Rows from block 4, named by matrix and row number. Each number is 500 + 40 x the weight over its row's rms, rounded and kept within 0 to 999. All counts start at 0. Numbers have three digits each. After the name is the row's rms in percent of the matrix's.
# weight_ih_l0_reverse: LSTM input weights, backward direction (gates i, f, g, o stacked) (model.rnn.1.rnn.weight_ih_l0_reverse, 768x384), inputs 192-255
weight_ih_l0_reverse.434 101:465575518466503568537537444506453469501466530453568383431492522475554522446535503506483581564480459418470555509552526455524433480456513497495524386476462450511455561518555443509468460466555429
weight_ih_l0_reverse.435 097:549487513525473512484501565552549515542449492462435526514404525538507517482533430553510546544483553526527508480520543488459532511521530493558532484512541450522472504560486537505461463533605565
weight_ih_l0_reverse.436 102:437493425553569537532507513493528500504572527495437590522473476526445423456478454500563517548494539512567495545493516556484483576544464482537572551435551475471456463466467471526473497517525485
weight_ih_l0_reverse.437 104:502451456545522489479448498464545478538535542559489475458430438559571526514562484447526482520527537559457443412441504474462492495433432546483441474537575484533457488434528523450475523540521409
weight_ih_l0_reverse.438 102:604497537538560456534454536508505474553476525518541423516497492537496546490564499450533499576591438457546477536505566465517476487508423483464529519464512502508524474484501593478481465538550477
weight_ih_l0_reverse.439 104:515444487525567579550485519486522439445498484531461501456466469518442487563523498541467511428526607558502507514529495474490466525551426474582512494463502491421498446471483458495474531492403507
weight_ih_l0_reverse.440 099:477570516502521518494493539505558448546501469512434557504433466490440486501488520539506538474520493555497487546469451475505489496518452481533481530529502426512490437528522569564445526443482566
weight_ih_l0_reverse.441 097:558513493463470567573544485521524501529449498461507487505512546510504454502465566470505453482531467545443547568516518513452480505507502487437472483487502479487478506546558465480464526461503558
weight_ih_l0_reverse.442 106:525510469430535458517468460410508517448432549469513464525549496416441472549479519456453461499467528524516540537489528558476483454488448536547513463556523470582461471510474478541426488487440486
weight_ih_l0_reverse.443 100:445503472576527437501536471522515457494458547426462498482507539499499556524510481455429532505516447444472552552507499565521509453537467526500535440486435506454532537483466543555510448447505563
weight_ih_l0_reverse.444 099:452537484510484473511493541434489510437494542513497537543507540518501496464492554487458557563423555507524518457492487550459549528481577544485553480442541564464454479556442529416476446483438488
weight_ih_l0_reverse.445 097:579555514460515521566542449490532473500449527529516504534456571531491532468503519494444485517520529454402490499520537508515449509509485515519482455553565419545455495516504495559461481493423438
weight_ih_l0_reverse.446 100:493531465479514518420492537533419542490521451537538565489461471526505458459455521491533556505528478540563481512459470439524431546543476510556531532510467502534538566468435448547476442490467465
weight_ih_l0_reverse.447 101:499493457483574481526525527507525488443517518433592391449549538527430493427496523460471532512476544466406525587452554480511460484559486487531499432532448483562473544532529572486470497490549490
weight_ih_l0_reverse.448 101:535501487512517531485519515481544446470524569552550464508462514552556482494484526531549544480548530574464520501458432529469504497484485436533449501390480514500453543493501491531490517546541517
weight_ih_l0_reverse.449 102:491461556501460517522526479463478572460455553478504494486544482483515549489453444489526484519457508541465527521509455473526528487617520511538526484473526459464457510475486482543533471427487432
weight_ih_l0_reverse.450 096:505555462424560503461481429512520507442543525554494543514483559415492475517527469472475524537502547513521500553420503474524566470535511482540461458576549493513449501504519484529455541492561549
weight_ih_l0_reverse.451 094:447527423592568482571579451507559511475473541418451509478570489507504500546413560459525526560510547539481512505480547539481543540492508526477471454497482568483544488453549445498499479525513505
weight_ih_l0_reverse.452 094:462505513556562447527424530471531446472480475458439512504497534519436478461427488489561556475587549523456476537411481566558470554556460515486505536453503516547511408537437462497439565538496484
weight_ih_l0_reverse.453 093:503551457471471476537519447480528470453481514508585528511547501459474442466458493455491586525444460566488512462445551505502544526461489468496440464445512491534480468441500544472517548470494521
weight_ih_l0_reverse.454 097:461556484461550499523437511499542445548512496505443556556447570462541452470524426450491480541507532465456501472543467471487549493492566545512502528471547561480444509527543494466475545486473542
weight_ih_l0_reverse.455 100:521458534522446566557492496523420547542594499509538536448485551468488444513477490465513519538577535482490473521504470501523485462456484497524468528488455494539423549452481468550516546492452526
weight_ih_l0_reverse.456 098:557440586563435432553486464453504425510514524448520454568510509490504431464510455539541510442562544512488527505509518513528494555452454542526538576429470475549444463491439511503510445537453463
weight_ih_l0_reverse.457 093:484564511424529518505452513510495490476457518525512433517547528437499557562508409459455538527423527450501496474561531467471500501510571552470452550551559509433508467467466504556510559457497522
weight_ih_l0_reverse.458 105:519532501489473502531544516445549434542537451480534460439536515535533490531518436461551505548557543524459562487493466497478464479458492478448438454482526445421551518549489464500484547502502538
weight_ih_l0_reverse.459 098:509535497485530506517519572507498490525456449516470524474532476486483434482512530546516463493541553523517412487425458478542463531484495450500517555537523450450511506472527521514426481502475561
weight_ih_l0_reverse.460 097:439535531467464455517469445532470515536525459446520472450545524559473520545507542469503584505447513535540485513486544448498445534438440538469496458491423507479544496479536591460554531549530442
weight_ih_l0_reverse.461 100:558518546487433584512568564493502450531510458424515436552556496585540470450502576494535505541545502518534511479548464476523532506492459482505499485461526592442505540467472444446477574577447482
weight_ih_l0_reverse.462 096:461494504502487534480551532521511477476517473515564523418459489489567457488501456493487500525540455474459439575556456571529566479443516532452473554566533517582434502436466441477464509454537568
weight_ih_l0_reverse.463 096:477485558493511551539550469522498524472482425447538520463525525472426486515535545500536537581437467537521526504528518463505423572447461463524508437533501444471534510507460485411476474467529439
weight_ih_l0_reverse.464 096:561542579530511540557533532507487483478568502405463456492547561545441533459536560431480503548440519444497501530443466493513468422525484467440480503449429550476579554487478433531551552448454476
weight_ih_l0_reverse.465 096:413442451513475530446508524486498545472484494496453556502530570471467540534542537556446522528492526453498499433506572571561537531561492573486521479556459546420490543487504423476486587444496528
weight_ih_l0_reverse.466 093:441526543517497530465507560495567445429490480503433502454546476455529556521425557493454466546425507472486504522549512456419468519558555530493531476514498482525467535494450462482547474470423440
weight_ih_l0_reverse.467 098:525547462549540457421521509473529458471531485482498505475491504556458525535579506524466469452540482551559422548520504539501420478533545437436501471450436547521531466416560473450464534467574486
weight_ih_l0_reverse.468 099:448446409460525535459546476471421515511557460476501463537498569475484530413479509553440497473502546428511490548499470504525520526484471567485564427522498476498447464538419477485436458483492432
weight_ih_l0_reverse.469 100:535502445411515454388501491455533471457454489492543570457450522426534489471580453522447439415500536532435487440485468500555447500563536474455536527511508488515485545513524435509454446507444443
weight_ih_l0_reverse.470 099:507519461531604485512522448528488513565549556507532407494546511533534500467496509461547516631502500472499483524550497506453497449514458478528546548524466504418606442528493503470508496516528419
weight_ih_l0_reverse.471 094:483511494480472546462545518540465446516525451454464520491546495468538490554506459486457494479478506429463583459581488542481502478434458553499503461550509527571478548457466529477536540575515525
weight_ih_l0_reverse.472 100:522534504495536569546453492532495567436487515541448545551496538489445467526525474512446480418461516524491467528504488489540449523491561575468503563519539497480546469464451549478444520536405561
weight_ih_l0_reverse.473 097:492530516466551539556539521501504531499486562481433402535518454554536487508450544501493509678532523476547550541483485481502454476434503523516528418546544451430535535467488543511491446516493540
weight_ih_l0_reverse.474 103:510547465539495560518487560503528436521454501511500454510495511494516421545473535528449447483542523452570458486467531475479544525434442515569496455501504509516457473468516555544539457456480496
weight_ih_l0_reverse.475 097:487455494477492531543497464469548450552530512426476509514522498495443508498576452534504538568470516465519520562477511509476508463556475456504542466578528531427538536483565586558486529472459566
weight_ih_l0_reverse.476 097:403517538521502505462566490504504450468491470505516496539459547574564489481553518504578580577417503535499510425456502465543490527428460508457581509490474538544533530465461532501526477473522455
weight_ih_l0_reverse.477 100:522532462500564449527499481556553521477517433451450497547497492596565487559555549567471447528538561483556504529484530467515534583484477510486481473453500511495511548528506507534455547492600555
weight_ih_l0_reverse.478 099:498512577463536550543553486436530493570523534459513558492474470504481469431507473461515474486443447444478452503521474479517414531573525502480546492543525522520474538520461475527537497464519415
weight_ih_l0_reverse.479 092:494498534573461493508463551454502529482510535459440488445509492457479506515471490503503505556529496480550473539523447507430520450452534458470581513475562562493471475449451509461470446470512563
weight_ih_l0_reverse.480 100:553534544466541498441554455470462526481543507563424512475513521470472442492512490529446473528457466486486466546537444526535553461559513463508497547554461517496452573531495569486466474522503504
weight_ih_l0_reverse.481 094:468446475467455540531436516516488453480467487569532570494497467459514502513524486469527571481489488560526467496501482539546548540436473517534432555472473562535518496422556512461545449545521495
weight_ih_l0_reverse.482 095:503490524462549517523446547548545498451545499476469502539468488539504465573444550461544435496495530485522510493534527450461520498563474498477499557454506517556521455531435464559533551594465557
weight_ih_l0_reverse.483 094:618541503481546422504566457526498417484460563507497473461511462514454447540490488444513544446530432538519496537453452590468444508550468482468470508494458548499475482478561523523543451537520510
weight_ih_l0_reverse.484 106:462520505539457527511544467523463495442500491481517463520486497474402508518424472448473507535504534480523470552531549460512509480590508577522484523497532422516524470565472469532522537438409500
weight_ih_l0_reverse.485 097:464488537452472532437478478496544508522539447528521531405432538440494518529539505475509480549463500446499518488447444557506483573421527426508546540447471513480469450511463545480547510576521468
weight_ih_l0_reverse.486 091:504460482503543549441529576501481476535482512505477520504483438461499489514556524558489475481486469486558473480484505557496519441482573499508462518458559471436439547490475517538572520546507458
weight_ih_l0_reverse.487 100:528508534482518461537474481463579458455470478481478516509536562539443483547427471477549542597491555505545503428468520514534424460467419417461471531448493448513434415419565495536512478438572521
weight_ih_l0_reverse.488 097:510542576533481532571559445445529460477453568484556448481568526478551577467504479470584517482466432502487528518534523484455492460465426451513535474478468536556578476524464452438445559476530456
weight_ih_l0_reverse.489 101:545564491493505516488498449539538474483540430477554479488421445485542456487488505572457541466436450482440491450527547514510492523494532536453438493432510433502428562481459452539577487508480453
weight_ih_l0_reverse.490 094:456441492530439494492446514484468475494572556504484513460452476520449503543443469512514509465513560568499467453561488558445536494509510443440483514517555543497491497427471421487489417446544486
weight_ih_l0_reverse.491 096:451454525517537518551474493529405495519521445505545523459452528509557482454491453583448506447477468515529483453551458534541487458407439453470527566465546549545496435513499479455525516545508454
weight_ih_l0_reverse.492 097:457476497492554426551484438539503511470518470517522471516510502447473554464532500464521541474468461459504523503458490550455548494479424584551529483519454424444483572473470517478456530474537494
weight_ih_l0_reverse.493 101:478520506517533562524549541448545509449465445517452474555481482472518489537492459536435432460476497519553564512550495537523491554501551543530563536486555460456459503572499505540450481453471462
weight_ih_l0_reverse.494 101:455561448471506479568481547452464508478515532538523444528532529492447441550508491450458521474484515516506519562451524509520442467435442524514448501500548577526489471536456451509479545419513495
weight_ih_l0_reverse.495 094:550451485464508527504572539556527516558481467481548527506467433531440525509464564486462556458495530443504469540526505487496497519560501577448463549519463527513505508567542491452520539572484475
weight_ih_l0_reverse.496 097:542523448466549555504475432497509564454464454579492482546484531451574488514497483570493423456439568488476508516463526489528518500446595502505470493493502477469534495489468505468538514463509464
weight_ih_l0_reverse.497 094:571513468524489499525558453554513546555478497457505534440463452475446475565469514441463513469545494555440534488458472498537494437556503457440483475490507480536452528484523467514444544558507482
weight_ih_l0_reverse.498 104:549454546476473542500524569481495527463476452477554468491515452481482547519529540511438561440455485501481444510596518552454467464589521575526486473484552466520429628495459472556564533529487533
weight_ih_l0_reverse.499 097:491526461517443452438489558454511483462460563594454515562478491503467464532595474549497429503499517505465515549442471571582524472433483479484587515462470500520458527470460559461519481512449536
weight_ih_l0_reverse.500 096:513478546483530525417475539523486480536467545560554537458504476495468474502529519491447532481527486507534458443486533481442492518559511467484438438536476513517533552558545533563548538483475445
weight_ih_l0_reverse.501 099:526493448460506518491481549479470572525533561527492541523471524517520528525513511508533496456536460529450531438477503453454517474467547539474591474466473527466491490447415434543509520485501419
weight_ih_l0_reverse.502 104:540477500503454531516467509597474439492541518466546569503447423496518435544502489547532494483478538562472546535497522542505533584500508508503576564474553482468493537425517442526529454491498456
weight_ih_l0_reverse.503 098:456553473563512565492466520528489543536427506537455489527487537568514508524524478547537519433544504487467485432544480481495445499488465544529470504496554498467495447526458499509461496435487450
weight_ih_l0_reverse.504 095:524502430530515409505529440448513508515520457553518552522512506451495551447521464431561523548472466451542487456503516469527518467464505546498513491431556512490497491457490519498469522539479450
weight_ih_l0_reverse.505 102:591510525431484463481532512418473514514455541501493483483475444454467519477496403466450515525508446477550542546462552518496493445491500492452521507529566512479503514510489503451454518561505569
weight_ih_l0_reverse.506 100:472513520566514466480540503480482488525541510457571549478508524500538469475510577478564533535490423489519544483478452532528540505416464434526463535422507490571459478406424514536465464516611475
weight_ih_l0_reverse.507 096:581535486543459521457454565484482498459521518518428540414513488467427470462487471552482519519562448445436554487458513503538533487520506528418499491554474540511522492509446453551512451550452541
weight_ih_l0_reverse.508 101:515471439516486541503534572495388567510504505553568561468492511517527501494515508527486467473491519504499504581569506519455510460541519500516572551566483549529452585446546441542443503461411541
weight_ih_l0_reverse.509 103:504484513553462444483511533504489422535488547405468520488439495484482528512449502533528467521542487541561488508498522448470430474481491495520449486544452453502584483503485538453467444491470505
weight_ih_l0_reverse.510 104:481478522549485444562484506462533472463555461457484458567444454461519466434525490499484478531508512467585525483468525531455534470484504486502465472553493499401570448500461506465513542574512569
weight_ih_l0_reverse.511 101:479458520544508502539566550536483527470497470461532501467547425480575554452488558521564590580492482469510488471521457538474447567460512461549407557460496566477545502482491538534553501449501458
weight_ih_l0_reverse.512 101:552488539493465491565516523476452501561485459499534426481530484604490485543457499546508577533492520534506448473500458481551377498498496516467503453508502518505538439518512543442449486530466486
weight_ih_l0_reverse.513 095:539423468483529472560527574505514561451550542500583564511512488477403461479499503473472495445448513460495539575488469454522492435490529614472509546461442501512494475504529448481521475432430538
weight_ih_l0_reverse.514 102:429475461497438465501512453525465445480500452470556566482534470547510541449467589528540596535472449540491422502461521532533540472516425550458545518507526551461462487495500482479544546473573493
weight_ih_l0_reverse.515 101:505531503442571585572498518443559515473469457552511427459536583467444531512462427497564521499460447508436491503457547444472442446466479557461436525473530535492470487538451481501449488501424467
weight_ih_l0_reverse.516 098:476523485504491536561437567534470456442513534543468512541517486479445548515535497537555575545473532534506472510485491559536493461418513549479501550549486534505569403426465514449517530552519460
weight_ih_l0_reverse.517 100:493477510549521532536517513444457448476550511479402398529559501558485502557439462457514456592523448515562524458428517545522559518432500494501467507483532519556518463533518499560557484562505527
weight_ih_l0_reverse.518 103:518457542540560456480555529476535466483499573551429545521505510491516484477459535491486453504540463576475467499440462466555501528474458432461408523534564471477494474483474558474529496561471535
weight_ih_l0_reverse.519 098:547463569603511530493456446436483403448529507441415524522513525453420534546557479474472521551538443482524467541426490575499537473405462540503460473477512465499621460427548482470536495472537460
weight_ih_l0_reverse.520 103:530532473525473513563471558482545461532454510528460489511470492471493431502534526482502494546504534573519518553530499435464496466489487431488489518500529552510560491516495485486439532450488556
weight_ih_l0_reverse.521 096:478447453492557470559550506455541504515467546463539472424501469476537454526504518486506442464451473551486526499443517433518494486428522524440524518469507546573477437523496444524432445524518528
weight_ih_l0_reverse.522 102:550486497515460509506537467532522491488506508477497486429547518539526436511531516514455423481543499543513533567459553503481502418450548451535472528546594512523503470467513493462425446486498476
weight_ih_l0_reverse.523 098:482543500520463521476445512528566474542448511539482425463484544555471515478502556429471477548558495555519486520544483519508453557421459464542470455518434558463517441441529462561521519486507457
weight_ih_l0_reverse.524 104:575467521531517525458523478490489463548460473542561564495437462514521479532559537495476514541531471485570517437515537522560432566466520412475479429554484450449514463582552524577535516493531475
weight_ih_l0_reverse.525 100:585518471515568481456549463528506498494503501457497493506428455455494460509530528512539522457531523576569461497466468548552425552522490477431576506592560430467483429535494542472516481481538542
weight_ih_l0_reverse.526 098:498524479536541430493551519482571527500453443415498511560539486524502504507550477562518477594570453470525505440518496436509471565436420549483503454519473559488492524580527547480505461528521489
weight_ih_l0_reverse.527 097:568486441508557455448453497483508510471543516404561502464498470510532533506498572451479574469462439434486489536450483446524456543547451493492510467497547597504536489504568455500546529499519520
weight_ih_l0_reverse.528 101:385474505500503440466553500462473540533530526562464507524461469417502488527558481482475451549448501519500472512508522568512509430517589463508458500538516547464431571530523532516481514536510519